A small masked spectrogram model, trained from scratch: encoder patch size [8, 8], batches of 128.
Rows from block 11 of the encoder of a small masked spectrogram model, named by matrix and row number. Rows with one number belong to one neuron. Each number is 500 + 25 x the weight over its row's rms, rounded and kept within 0 to 999. All counts start at 0. Numbers have three digits each.
After each neuron's rows are labels from the 100 clips, of 14976, where the neuron reaches its highest value: "strongest on" is what is common among them; "band" is the frequency band that holds the peak. Only what is clearly more common there than usual is listed. The data: synthetic speech, music and everyday sounds put through simulated rooms and audio effects.
# fc1: MLP up (encoder.blocks.11.mlp.fc1.weight, 960x160), inputs 0-159
# fc2: MLP down (encoder.blocks.11.mlp.fc2.weight, 160x960, transposed), outputs 0-159

fc1.474:512476518510528523475509545488506507524509492525511492503477507475485513476528504476460529490473466524501478484477474524520482511534514467539506468467499474502465529489498491468502479532470534524498428530495481483477466492524479499513500529516544498476531493473521503518492553473490539502489480507503492503516501488523522497459539516458555488547467461473516464541495477506521517498503528492536551462505522523501507504532518434489543498492532522520496511475433525467496472507490487
fc2.474:508498503508538485517504473541506524468491529474479515451484519529497537496451484484514497523486515462488516506462520476450504469500519517496521478520517515516517433506504501485473526486498548530505481515471498504470505489468545487512464498476519513499502489530498454510501510538498531506540529478524478522497506512455481531501452510460481486498514542523486463546493514451498513457490505488471480563481480517465468519489518511519505491451474523472531548481538490536467487536525515
strongest on: band; number of effects: 0; dry
band: 0 to 250 Hz

fc1.684:471503508511507504545472541489531487455492462483532490472472427454504500531525506574474463526497464527470512464468490523533493489488512517503510491528496522479503495490493492526517469492495482521481507519454471513508530465480519493508477542475546509516509532500493471535509518465531504509530470539495524486514479531511514494468502486445509538512527489479496486485514459474543504497503521460499526521512516527470484476497497461518515483523497509521510527481569473518510493537469535
fc2.684:481456495513527491474508541526529506465529500478524503514482506531462516547494534465551510512516484453494507488492539477486508493523499484470477494514476492533529504474502514508497503486457496451496538501551515472520513529498500476504519480519490564547493463498515498465479540495527484519489504513511524479506509462493512479507525499553438510474442473490476470514481535496462523483520538507503497502472493498499467472527519513517469518518505512521494511462507520488494510501477404
strongest on: bit reduction
band: 0 to 250 Hz

fc1.739:425543504452492516541489482525508496534505481482494482496482438511506517513526515525454486494492514477500531506468474535523467513501484500543490502533515457509515492525458494529489487499513494511516522470513491499503473503449564508525515536497538495459474519503527490493495547471499491494480516495549508550492466518519475520470471484493503509501478463475464473528521492474525526458520473510457530516489496504424484488489507542488525481525494496529474513487515512508506494533490550
fc2.739:510503463514513474485478481487505497539511513502521505508502486490470478480517476487537486474490483505516535509482532500538540482519506482459541531495507499531514476500501497514498512521513503440478549510553490499499514520534480515482483484519538513580504454503499511536475511526492534537491447476436479489516520496442493485511489500535483445494500521527459536444495500466530500506520483471514486465529504454525525500521492522472467478529512452480488506501476509511485552483503508
strongest on: dry
band: 250 to 500 Hz

fc1.107:482516477482505528501503547508498481498491495522514491501506477541445538473486484526482437489525529468510487509525504508522505484449518510458477505516522505512519520518483524493507438499504473512493501472532500469530491491474467475533503494531504548519495536478520533481520513504516498505495556464399554503486545487519485523466529489526505518524492488484503462522509479494528492484467504477493464507521520529493474476524485446494523500512487525503459560509478512478508461507515498
fc2.107:443553516510494507506508476512494550499525489471430467487470492495478499484531510479515490502496503487467537524502464530516432505521502519501519486495515510487509492482514492471537497486531492491529528487503529466512482502513468485512522513491464490473521486492490522467493515510499526536552550483517489517464465495507493482489512477482541511489510468457549454454470512537481493476477547461523551449512491531488460517515517518533521512506485513465470478514480523515526490548519483
strongest on: bit reduction; speech; number of effects: 3 or more
band: 4000 to 8000 Hz

fc1.558:492498552488490470482499535524512513487510456490524479505543539530485528479513453499467479521516548469530455498483512504457524468466504508506478537505509515447487535505432520488503463499510508557511499472492525467506533482493512516510489475532514520459503525494473538481513461491490548479519498532471480492520478470510489520546474493523483522495485474506484477499502489495509511545474500528469491512550527480520476527528477471480527539476490549496452502492524469520475473510519492
fc2.558:489515464479549521505541499497516519494489537498467503490427496520544495510523533524519507442437488484500554547477461520504469513481488449511512503533484528520494532462525503535514501476518506461497513491509510521530494555507476479502466502526520487484545476523496466523466506480490499507504471513466518462497521475501476503475498500499545499500508484486464511488503489517526447488496542507557512465479526463469475501507500546471480512490506497487528479486488543504457520491527502
strongest on: bit reduction
band: 4000 to 8000 Hz

fc1.636:495501511558478503504527464443479519474486519546495489518506512484492482509518538521519476541500506455548452456508495496505529460539476496476513462516495488492474500472560504503504517491488467461575487498499510500484505488515453514492505518523546462499518517486491532488510511542465511535530478531511490501492501533538494549517463493486528474495507491509521511489520519501465503482460538454523462484470487478455513470505498523494486495532518469508503515469489472469500520547524515
fc2.636:511490510521521508511502480528508490472501505467479551517457536551536483493548449470504487516496477522497508488492519492487500507488499459480485501451484501590464505506442539532483508504539507513478501501461457523540487511539507497507499505507458498506501482494547501496483499481504496500504458491501516457527514511521536540495470513516484553490483559510464507470480507497489479474539490528487487529539472454518540480531478510512527482518507485478504467487477507500506545484493458
strongest on: drums; number of effects: 0
band: 0 to 250 Hz

fc1.592:509494443541511522483529559529473489487485491521544475516528562464471523479494487510495545468468483537499512528501458488493504476541489516450500486463455474504526512494522520540460509482494497501489524485480501520497495565514499539479481467514493499521486529528480523555487486500521476473506483488526508500487530456506535475499558527483493465475502522524500500479495534454510497527479482531464498464479506514477486482496504485513509511469536457525525469499505517484459522526494489
fc2.592:492485440507497481514477499505501459474474489437475487523502464525510493524539490547573475512484493516494526489483522522552513490485556470510503478527482532499511496536495499483542506510523504507497528508492505503540449478503473474464491478523527498565521513486514514516494492488485503504483493478498495546487526525502495516519479454461492521506493485531511479505522496499493456535517505489510547534447479492512502521525469511435497522538552509459500476504503492445498491492489463
strongest on: far
band: 4000 to 8000 Hz

fc1.669:492527514505487474534484478504541479502484454469505513493491545524483493483482516477474541480511534458507480529470484499534497518448519477496496499519474538429466484535489490538489461509462524499475512508463567474494491477485530554485502458537502528535528523506500470492479507514472515482503544547495525497471509511549475532523470498490493479503533494473500512497546515506509518474495471503486524522530493534477494459530495445496508472484487526531502501513520469493538493508464486
fc2.669:498506428532524553481494499489477502529516481479493469553479478494558486496477486489471488513484508489509517489512474548489504498513485504479540465519524512525512506458530513469555540479514492548491510513511471491504519527499499430509494534464531492474497460503488461517491528523529473486503484436499491479493516490467530527512555474527509509518478457482524474497450496496509487462511520492474491497507533471498494567509480509531496508485505500486476480495492511500463522503532549
strongest on: long reverberation; distance: near
band: 250 to 500 Hz

fc1.710:459493499520507458530514497522505520451522531507463475511549512512528511537519483547520544505511517516485480535512444500523558493492477473535465501528514507513505491491535499506497482479477472516480524519496504476535479465523501471544530478477516492509500522456521477500499497514487510500486498520526530450488485513506489536531493510470504457487529523518469488458485509505495528476483482468473497510553467486475544486452477500452463483537503483549483501462497492430521510492515489
fc2.710:486489493437499508507490467517506499534546491502528505480479495499536508497514472468499463509482505510485464466461514508547468500497550526497525506498485527451545524434518522480511507515525509520476478487522500493507494537507544495511515487526496508501495550555446521471499482524552527528507467461481477497511489503502477486497487501549534515499502484499525491498508521521509474501506506480469472498502497430507459503513525539446546500517475472483465484493489524503430507502508468
strongest on: long reverberation; drums; reverberation time: 0.6 to 1.2 s
band: 250 to 500 Hz

fc1.560:480497533502511519543503559484441476487551547454490479466501479499506501489520491503483513499502505486499483513523504506530516532501489533488486454524531530544502496447528510473521442478474490447514482481523492535522456481504531518527498482526495491500449502499517488520455516516544484466527520479521489505461521435537513473470470545513497485466484528476544502473540520504491501513498485507508480498523518520501468519522537519469490521507512505513483530536472477465502486465499503
fc2.560:460505517507498499507512492489515452493466521505431447478519516458478501540530489481497520507502482477512501461500517518452504490490473473504472503451471512516504526548514503503495534529488477484497468471547546527481537446551472506493505495511534490481525500506535557534484492499485462475480511492505462465484494516526495498472496493529496498531523486494478488511462476502491518507540460538525488548514458500502530478538540489532517466527511545519511501547467511505501522514502489
strongest on: dry
band: 2000 to 4000 Hz

fc1.184:474488555497497519527453538530447484465492513513472475459504499527508499529486523479521499548470513468537502480499534560531466529519485486449520481524517497498485489503501471475522505498503458487529517485504496498480511472528525501522502499508522470521533528478533541511450490531493472526506537532514487510457469497506455489522487475455506485478517507546516523510492515505489477528522464493538471505486524497465513528455516496493446463446484546499520494469501518503513530510479498
fc2.184:483503504526507511478509526491542505526494500506506492519487516487453512485492498479494509498520498522532465474490517487482480497500538490490477487462522522485492505551489503504507482560493599518520463514461521478510536479510517498494545508454505503479457506494472490497498507464524496491520458507492484529488498484521538470463492543529490555542482503497460487489502473496515505471508510519445495471506433514561551480532465448455525514507492510515501506517498487444510497516493507
strongest on: speech; dry; number of effects: 0
band: 1000 to 2000 Hz; 500 to 1000 Hz

fc1.349:533518484509512472495468505547465490517473517494513485516451486497477471465494501519477463486506454478514522545523521522511494461507528535450524551489477484522516508509491517490485469486511493480523463446503518472521508481509540522521461481466502499469511524506518510542472452472517499500513558509464476542483525497506505488488492456504454514524454482493524479507502482525546486508510501465532493497548523512511504537458539531523510503459459534508523546493487538491469506487486497
fc2.349:512513517442476497524465488508472514500502478523528530479503528492472516519515461477484546534507525452466472505499537499493518488550483516499517463482527560510493517496551522465531501527454475503539492494528556504480510504508472512506487497515484456484508529514503482473543493530490505479515462536505515491499546469475533507511494509525542504471530494458522502511494529485506488488481508522452503446482463459513436453502498475468484519487495524509500501556474515503490485491523498
strongest on: bit reduction; speech; reverberation time: dry
band: 1000 to 2000 Hz

fc1.460:476507495456471515455503518479492503517562497479452434504495496487503550518493526501486489475486476500502518454499470501526531525469516548515461525516457494567509527470511509493477502486530453490548485491497481508510512511497539487526499477523512452489507527496509533445518486485465522511486519522499505541492504508491496518539533485479456503512508507526522490561513553500489477509489466485516463512546497525530428490507458510481510499489500497479470495518498498498522510513505532
fc2.460:504497463533508508499529466506508551485473492511527500526512479503520509491520460494516508494492511534502553469510500506487540503494483466510532481474516483472503491542531474540526536492518489505449510547502553474493494472500533504491550523476559499498471490522468487501488508483502466538541482449525493442464511496492508490465475506525516526476494506539537515523496469469453533478498500483498468501491511519477517511464547475496528469439497485479492497559516481490502477468508533
strongest on: speech; number of effects: 0
band: 500 to 1000 Hz

fc1.540:509507496471485481510497485561495475511492490463520528531486497524510479491475533523481510490501505507483535516475433517502542551514499503447505484532465497496520486483470482498471521510460496465476508512504473492525532484496573526505460525516543524497467521487487462540473509485513495523524513494494500518467483496510491480506498490458496471517520515486533485479516512482473522524462459479492535535457450449483541472475504483501559497537488485516505503482546508532513457458507494
fc2.540:556471500517566517492489543477517514473517566504508511474486493506473501494473520518507513452487496488492466492505481483548481518500501518510500474479576520501483527468506532461494489480482490520493477487518519504479459507500502449484531496467466495490489471530485471460506507470508496482503531511498527484495483476450504484498486514543493493540502479517489490467510497563513510493504473505488475510528452562511528541521537512525547515504527490475542517524480533474445518485501506
strongest on: drums
band: 0 to 250 Hz

fc1.740:543570479439479483494486542549475511563521525473504536536474506508532494484496505530461481536546478513475488525491505534520484512465529471493490526458508536479491517499495497490526482484472506510521502469501538472463512499471491470511519503518550523515510497487485471516487475516461507500506542480481530530493516520499516506523516446471446504524496489471501474529496497475476470480494538492489481493540486519498459502474482484489496517499488547475472493497550435508507503480507482
fc2.740:467465456472473526484463484455535468478467479481527542471508499463447492544505512497515503533457473474527522468491504494485528502526489522525518496473544510515485504474482528486531532498506436513490527534519574515479526505524505520516483502492473484541488540500515526514509490483524484481517492495527517536547475477503529479485467482510529448520495512487452509458548528484466499480509482493508519477481480526508491457530482514474526530523518486507487513528483514527486472505517502
strongest on: bit reduction; drums
band: 1000 to 2000 Hz

fc1.298:513512513534497562481473499541520485507505520542462513542491493476441510485515475567512481480466441525532535519469471522521499541520501502501491487427506493517506529506508476492484522498488485523502526506537500441508488486493466501492504494495541508479494533530536459502457496528447499497477500472515516465504508512527519477529473529487472530485474533504487479529525492500500464515521492504506523514498496521478466514460510471469441489474520511494449532506521519493484489505529486
fc2.298:499453520501539451480484523495517504505514482546456487474501546494515508491493484501514471495477553486551488472488515481471514489534514507478534549533485507429513480454483518516486495475531525477466499494469496502538512507481548536516488497426524522505475463538478484463523500491525525504498495546486474511495534486467485505506505463503523520496490503523504531476532513520508478494494511503494442544541466506495500510472508517488506507532481468513536468515458472495490533520532479
strongest on: dry; dropouts
band: 4000 to 8000 Hz

fc1.167:528530498487483494508482476546516489492477531501459485459538522475518488525509527493483451478514501509501507489537553509524572501502486512487471539495475497463515539478453463511507462511464439486507481452482503476505516475478538465516469430476529526490490502493503499500518525471453540497484511484502505533509472494512484540527481519480506527513501481489503532515497512481470511468481510480488486494540468515470512505492498495576524519500462532519497498511491472490505518510496560
fc2.167:506538465522525484500483505524543484472498504509504477506458476494540459497504511527493547494472443556505518471494518477529484482497501527481537463467505525489547445510520544541550516489509552469513480525553475561535498529486493472478496520506475449507504497515519462473499480499493530532479481532483490530487558537509511503478488480515517519485481484502478513508503497490532504505513489500462511482518477521505498495516498492484488457508529476513486498430473504475513540524489516
strongest on: drums; distortion
band: 0 to 250 Hz

fc1.639:534514465504497522501504483537484431470519500560479515521514511478479487474470544464498495475545516471527463507493505533539439530520502493487518487510482471476546482448479511483460538506532534489525531448471511521480477514493487509529497496518491507534455475519443506534487511526502488530525495484509503510526500447523516492490501491523454518507458510482473490526522519510539483478515535512517479456514537494469527494540528504463480530469508485520500477477508491499512503506494512
fc2.639:534480509523520502492523481524543499467497473506554542473502473500512485516486449511562474509467470509513486517454515511547490488503520528509553508496478481482477485490489537561497475528528464487513489522554490527480525495521477497512479508527456488528495558507457503524504476494492491526524490493468518484484496515526483516484513508518531475466516520496533481452482497491507484488524457468485539522476494458494521480494496507483523460498540476535486470508525508478452537482555485
strongest on: band
band: 1000 to 2000 Hz

fc1.711:494512485516500471452465475534487503504481541459548540540519484504520482496499507490495458499546543488508526472474457544511487502492529522513482499523546496463528504491486490468496495518499543502465498512469485466465531514483488524484472457509481472521465517477469539496471507471540525487542514517459454500488479480488485478502494501526493493513485489555493521504505519503532491489470534491509511483528506559447532517550528493518470497477491489482520541439501470491533505483500500
fc2.711:484505493543551516521520472501568474487510459467537487487478531465494499514495481530513529506458473469525497505486536471536529509505484455501508499483506481523549495522510501475542506521498479495527511514498526542506470474534457486548487517511511470500503511500498500528469506515483505496508540529526501499509482534510472461486496449519507556434518516494501473500504506532484535496498488518485497527508461440480488497552473463477490515473460486552488515526513510457478508474483501
strongest on: far; long reverberation; reverberation time: 1.2 to 2.4 s
band: 1000 to 2000 Hz

fc1.440:530512543529511491515529510467513521513481475538512495539466537484536555476448492491471519539495466445475487473492504508476468486510510500463484464470522492495521494486500508524464498521529507497466500516489523511499498513484489496496536477476480521514507482468519464519517488538499506466498473481488499438544499442536505524530444510503444522517479531471501505518544458478515545469505510512500471502521487518518521535540508468492552479512503527501472477508492523475489511455524511
fc2.440:489504479478462494470486482498426520520534533510522467512504452506508482527531497494471539531487469487518496497510490482436512436502489476489475491545564498507500502503518495480490513463515517506462536477489497489485523510515508526478527490518515505553528489529496487505481527474494499451519485512487494535489510508481501456479493517498486484522455504532512539485500503457487497515463542451507471513531487535532516457573514503487500519542477508532512535523507503507498461511500462
strongest on: drums
band: 4000 to 8000 Hz

fc1.233:499525512477477524563494522525472513501479490483455494532477514487498513445514492532505481499514483516469460461485521495537505486517475498518486545508530534441487494509526500517501468475491540517513488548498477476503557464450527514549505458496485516513438491480479475505505490485480528465504513517483485514493481494538525490494529493512519504482550528492523506507520526484528531535491478484501513524502471449526510468517535531477511494479507492533520499459525489421524493481480517
fc2.233:528513473487481484513495472487525477494516498483508508463546491510530510482479484488465452472499464537508502479482482505510485520520515468496500508507465503504492552510483548495517566548506532476468527490559511537523469502529460491477476484493515562499490486519480483484502467514470506499475493494511477498513557490485471513526479524528536470481466483467472483496491521536508494539462474480535517499444504538537506488497509506459500505553553491500499505543487533546491517473487493
strongest on: drums; reversed
band: 0 to 250 Hz

fc1.56:454495482492491505493505528510512519487490469508521458479485477529456537489482485487501464504486527470471501494470504528519523498533535455499498539497512518508449476507512495501507503524507457479509486487459487518483517445513529512494539515525508512513509524505531465565464476472498546486553438519437490522498471526481478505501518487522506520499485465508532454463508485480540550517504533484492482520528492506489543459501510510521459487505483502524495555527483519486509541541500500
fc2.56:474502521542503522506521497490545492487471544530485481456513551486528503514457477460489531476500493520510495532458453555512485532514459510524537480481477500492544522528456482496471524503519517494482504494484497498502494534481473519500504479474506514477461474544473504471478500483517482495484549504526486467498482511530509502505505521560491513528509507488474524542528515526509480470513507496456480479507497494454557478491512548547472481501510449460514458495523515481508507449493501
strongest on: bit reduction
band: 4000 to 8000 Hz

fc1.457:489487519538475462480518497464492524477479470502487541480483497511502506510481536519496531506487485484491489518471541519447493521483549494485493458500537538524470475501482509459497473540527506526495489487543509498477463471457523469477510434539580469497500546514506496533517512513450512501531480499481521481495500515475516488531500492485526491490486490539468491531491524495500481474515513522511450502470495518482519484467470495517547519525494510494532486511470504536515495553529444
fc2.457:502474414482486466490495494545509469511521534430498495468536518500492501450496504490504465535464526558514471511475467490508480508501474544505523540456471470534476570502473517490483511538503483452499511500476491501535477465498517494509485506513505535509471469463489514457463474522488482529524479486492516497531512519493507515489515505496491507492521498487490452496529515533515484544466480502507534533528494520469515487541496516482487527505514518495476528556518497496518499513533510
strongest on: speech
band: 250 to 500 Hz

fc1.263:515485496535484547510515512502515505541501519517499511507477488512496511503482472461472519490504491549522523502493461503526490531560492522471454476493485513501509532501459477471488496527499509507484534486513486478443543497485483518515495497489442488507465541535527522517531500541535491502462510530503481518522459458521499528544536500482474499500502508453544516518484498528494491467404508474509512498535506488500474475516458501456499535489534502488472535524479472533479521484499481
fc2.263:446473521480481476495521488483519503512486479455466481484533503458501460502487521492529466511479529491456500545462511483520524527493491503471542463511502523458482483510489494507511493507458504486521525526516491461528470511477509505545464539501486498541576514532490518497489438509536544526492495520492482501466479494497525529476517489496503518508483460539484497469490518526497529528529512459490553542496504465503502494533441492525510513529482507523496521519483464511525473479474535
strongest on: band; dry
band: 0 to 250 Hz

fc1.729:497500482508467500515480479506491497503483471495480461505464483495460490560503542503493496532538480534484529513498506533510511509510518556495449450535536563476496485472516526527455467472493470489498497551482453531522507479495502481481507518477523510494503492453506485505492495475519514532529500483455456475541533505549499491481461486473509519510512494504495438450505490533541538545519512468493539510465488506472564497491506508482506487490517484504510486519503500487480500513479532
fc2.729:509495480501550498527486537481501502551496536519526521486495541525514531505525518482486506463513516451521484508495492496487519476498540522518455527542495498489484502509521517476515468490510524477513503503508531457506513496482552494504469466505483535519504484524477498429537556544511487486497524501560512487492460470425508477505497484478428477510488523505457482526498489538463521516518514536528470478512511515513464504510499476523486520497497489503499492486492464490450468465478477
strongest on: long reverberation; speech; reverberation time: 1.2 to 2.4 s
band: 0 to 250 Hz

fc1.448:510496536477533504523508477498474518497522489509521515523452500517442504491475496473515505515519496487518492568539482494431506529522471492446502496459487481515510535524469493494467497505489527483481488484526499453487462501492516503554498481496490526505499513523514528455496473550490512482498509459495522515427534498484547453464523515531522486508485483511494494497483506528512504528479478499481480477479521533535485499519487480543516552500538506519506507493558494465545455484482492
fc2.448:502507487478497482503487479550499540526445498473463509497547518520502455508493479499475515495494510544523508468493506492509487494526506542535548483542510475500499513447466513484513523560544496510508488513506513523515503524515514510465476471505451495511500518480480458540524494520498492473507508524464456468513482535469516522552460499505457524494469504476503475521523504523488489515491505478549485522504521457526511507507481501449521477497544507514480417489475557517494507490497512
strongest on: bit reduction; speech; number of effects: 3 or more
band: 4000 to 8000 Hz

fc1.50:477466527546532495462464512549468450463461511524494503511505515433488479458502494535532494518530502495483520490549502489518499455536521470474497510493501488472503460524502489510514478471484462488527510523502518543467477502488518514510477471512522465510485513510485517483567463512520529545502457514510490505494480468509458490499507506497502514506505515512510502484541517498479472515476477499535519550517537493502497514510472493501487486501491464495458496498461466519494462566529561
fc2.50:481456514486520503491527530531473496519490503485504506462500540549527512496512447493522525473487492475531451521492521484505491522477491477502582500538530552462509485534473499456498482538495498497511439481514457528519446492489467494493491505512503532492499446523536489462517476510514492445517484524496484515507504481499451520532496516516507497491526530479515519475554497498511522523493474547458470512505473489523475497491528526520471482499504515504528491521513530528549532494489491
strongest on: drums; dry
band: 250 to 500 Hz

fc1.718:541512502529490513461537499512516531502458483531480515545529518444469521495503484493543447510523499493518518517477495506541532492503522450485496481453408476494539483475518491502437507487514484466494481513503469491520495495537494520491504504448498478453480558494487534480512484503524514459466491527514515540511513501469525497480483544495509501543536530453500506548512495525488477510497509496515512484465458530501477500516511500481537472504530511507491489512516479492506473509513514
fc2.718:479481525549467462491438494494518473469454489519462457532477480487472518511509515484479523543461519532544505489515515509460478529478509482497542505475513533476510480496517485489473461479532494489551479480545496493469499502466453508480477479497505562502485477493508461507500518483507494522493511507504504486474522495521495491546498506519525518498528488524523539459514502480442498499463509516560480490534522461536502509449500469485497496518486495489525499549512517508513535531495543
strongest on: band
band: 250 to 500 Hz

fc1.267:500456531506474478476489498517502488508490488529475496479504513511484513512509511502503519508514538482514523506518539522504507466512451522499534488517499517481572453515566497495449507531499508509493502550488474490479489495501486542474490517516545505464486514446480523462456513503521476500510456487470553537481500533539528483500487527459502492444486527513491453503486513500503519541462518424476497499516543471492548499465526497478494479502468525480481528524516488497504510503522510
fc2.267:504512495472499513495469476465523475481477535506480481499512494515491462474550464477495461533475487527491505466450543484501475519508534473562500557488522468511443525469481498514539517536511472496521503519519495537530514541534521474504462526507452452512526508496525471525491506488492475490507483446531464532496522447478528492480492492498538499492518517509506512484522477472509473532509475490494530462518487491513530471485508516467441534526535477513522490508518525520507506510506479
strongest on: drums
band: 0 to 250 Hz

fc1.557:479524504555506510509565495486477476480463500519531487516469506499462512526495537536511470487506514513560496500530491529524502502500493531526465446575494476518558516495495439503466482503505503488508520471490505485496451460550493493497495478494473470464500505447502497501489528472519508482491528506539486526497482537513507514462490520525497501469465533483471488532540544509544478506485492501503508417491500502457505535503491502529493518502508500489504507475525497493503513469513477
fc2.557:483479452487529518514527506475475536451497530480472446477497431504522531514528493509505513472485541498537465489516487506486512492501513460528479515516496516483489525519491504507471534484495474455539467450524486517512470515485495529478505521510478519436530477534496515505489509556535486478454504504496503523503536469537497524480502531496516470513514524495536473420468531530474512502498478504511493521514494477551492494520529502539503501459495516490506479483516515545543486483490493
strongest on: speech
band: 500 to 1000 Hz

fc1.264:488497509504468475535437478501483511531527490523487500503515487439535527469472521455478504518484523497508495455517527488498484542478502493452476466556510489505497482523536521498489492567476555478507523522490449508464495520525492511466489514509550491501469541479503509506477481514474496508504547487533510535479475514507498490509508491521534457496445479551514507528521469492472491544523450503526498500445518513503485527500480496513452495517472489483498539487487514477535504498507496
fc2.264:461476515539484522521544501499493494465484493481507504492497532535503492532501459531479511509502477485543526500481497522455493488500542486536450527529506515480513496510510482522533482525464491536501514496479501530509481487483508473542503483528485478489524473450533490507492545507535508456501516524496449492497514530495482511492545494544475509519542499473432499494476491486501528492473514493475502462508482454562509461515471452476515518492503526520463439496506536480517525531483453
strongest on: speech
band: 4000 to 8000 Hz

fc1.552:540492529475481508508461527504493494554538505536489551523513496525494463500481526489473498489477469457482462497495558516526487539497518466477532495528513485529513492469532494494458545581484493473489501518504492527487515529518503504490537511504525455539477496510479517526478497530476527508499459507482491499483463490483482503482519552455498499481496501519521476510502485512511490502541526497517475470452511477527517486531444551459479495485464494478505508487508524444478482490526498
fc2.552:520487479530496495482478494481552500512489505484531515484524532519506487485480483492521485501499450507485543478457522545524489527519519483507538539521500495478498499492534490519542509533522457485511470493512465551526484520542503464466510525501478476520492508481483497540490510539509484528487472483438483468502488506553495513525508504520536514496507506500455480471479469460520488530510510501475489487474471468496545459517501488510493468565568481472449489485486543539474531513509504
strongest on: band; wah
band: 500 to 1000 Hz

fc1.468:505510476506456546450484543525523513511493523524514473503508467508531512483516511525449520482467487548493507520485492472470520501509489477532501497509517467502492519508512518471495526514487463491487497516479507479507499522490505503546542484546510506511462515546513506493513490513471471528492464500489507532489432509527478554494491571458511478500545506501501512501441483500468493464509475498476488513509509503508498530507473563467533467512492483510483520466484522475503428499555514
fc2.468:494461506512551450526489438470523481507514495469540525482465499504489511537474454471553521523488501517495509453445520552520497495501511503502514513503473517495512517477489494530501516529522478498477525546502486537544486497482533504489531514477501517488497465497502514514501494524551486492509508461467504454477514519488498472501485443535504487489512496513504485522483467469513505534552476487460515479525453448503533500507537530489489484503486459467500485509537501537485558483485511
strongest on: dry; band
band: 250 to 500 Hz

fc1.573:514501503543490483510520531540512508485531526462464503525478484488527463485465492478484522514500505473486533592544511491508517558501490514487477525493536474512506553476535503504529497460513520494479512527514479492485436500494489499517484494554445453481448485524531489512521482492469486469526512524460529462511459488463501531488505499509487517494467498466496498511508501531464485498511501535492557473459495499524511499516516503495458487457519533501478516482480495520530483513503494
fc2.573:457542482504502497502445517490503462477511477541530497450555484485509489528531471485528515489494500488516481469498488495534479493536453485517491485537502500483478478518452486530493502507515492530486504473467524494490508511489511511514536554497549506506499477515493522485466465486554446537453500509496486516533521598473501486482529486480475517558493521493497505515520495444513522499519475452512472518474485488536506517521517508521460474502511508480487524503491528473508478503502484
strongest on: band; dry
band: 1000 to 2000 Hz; 500 to 1000 Hz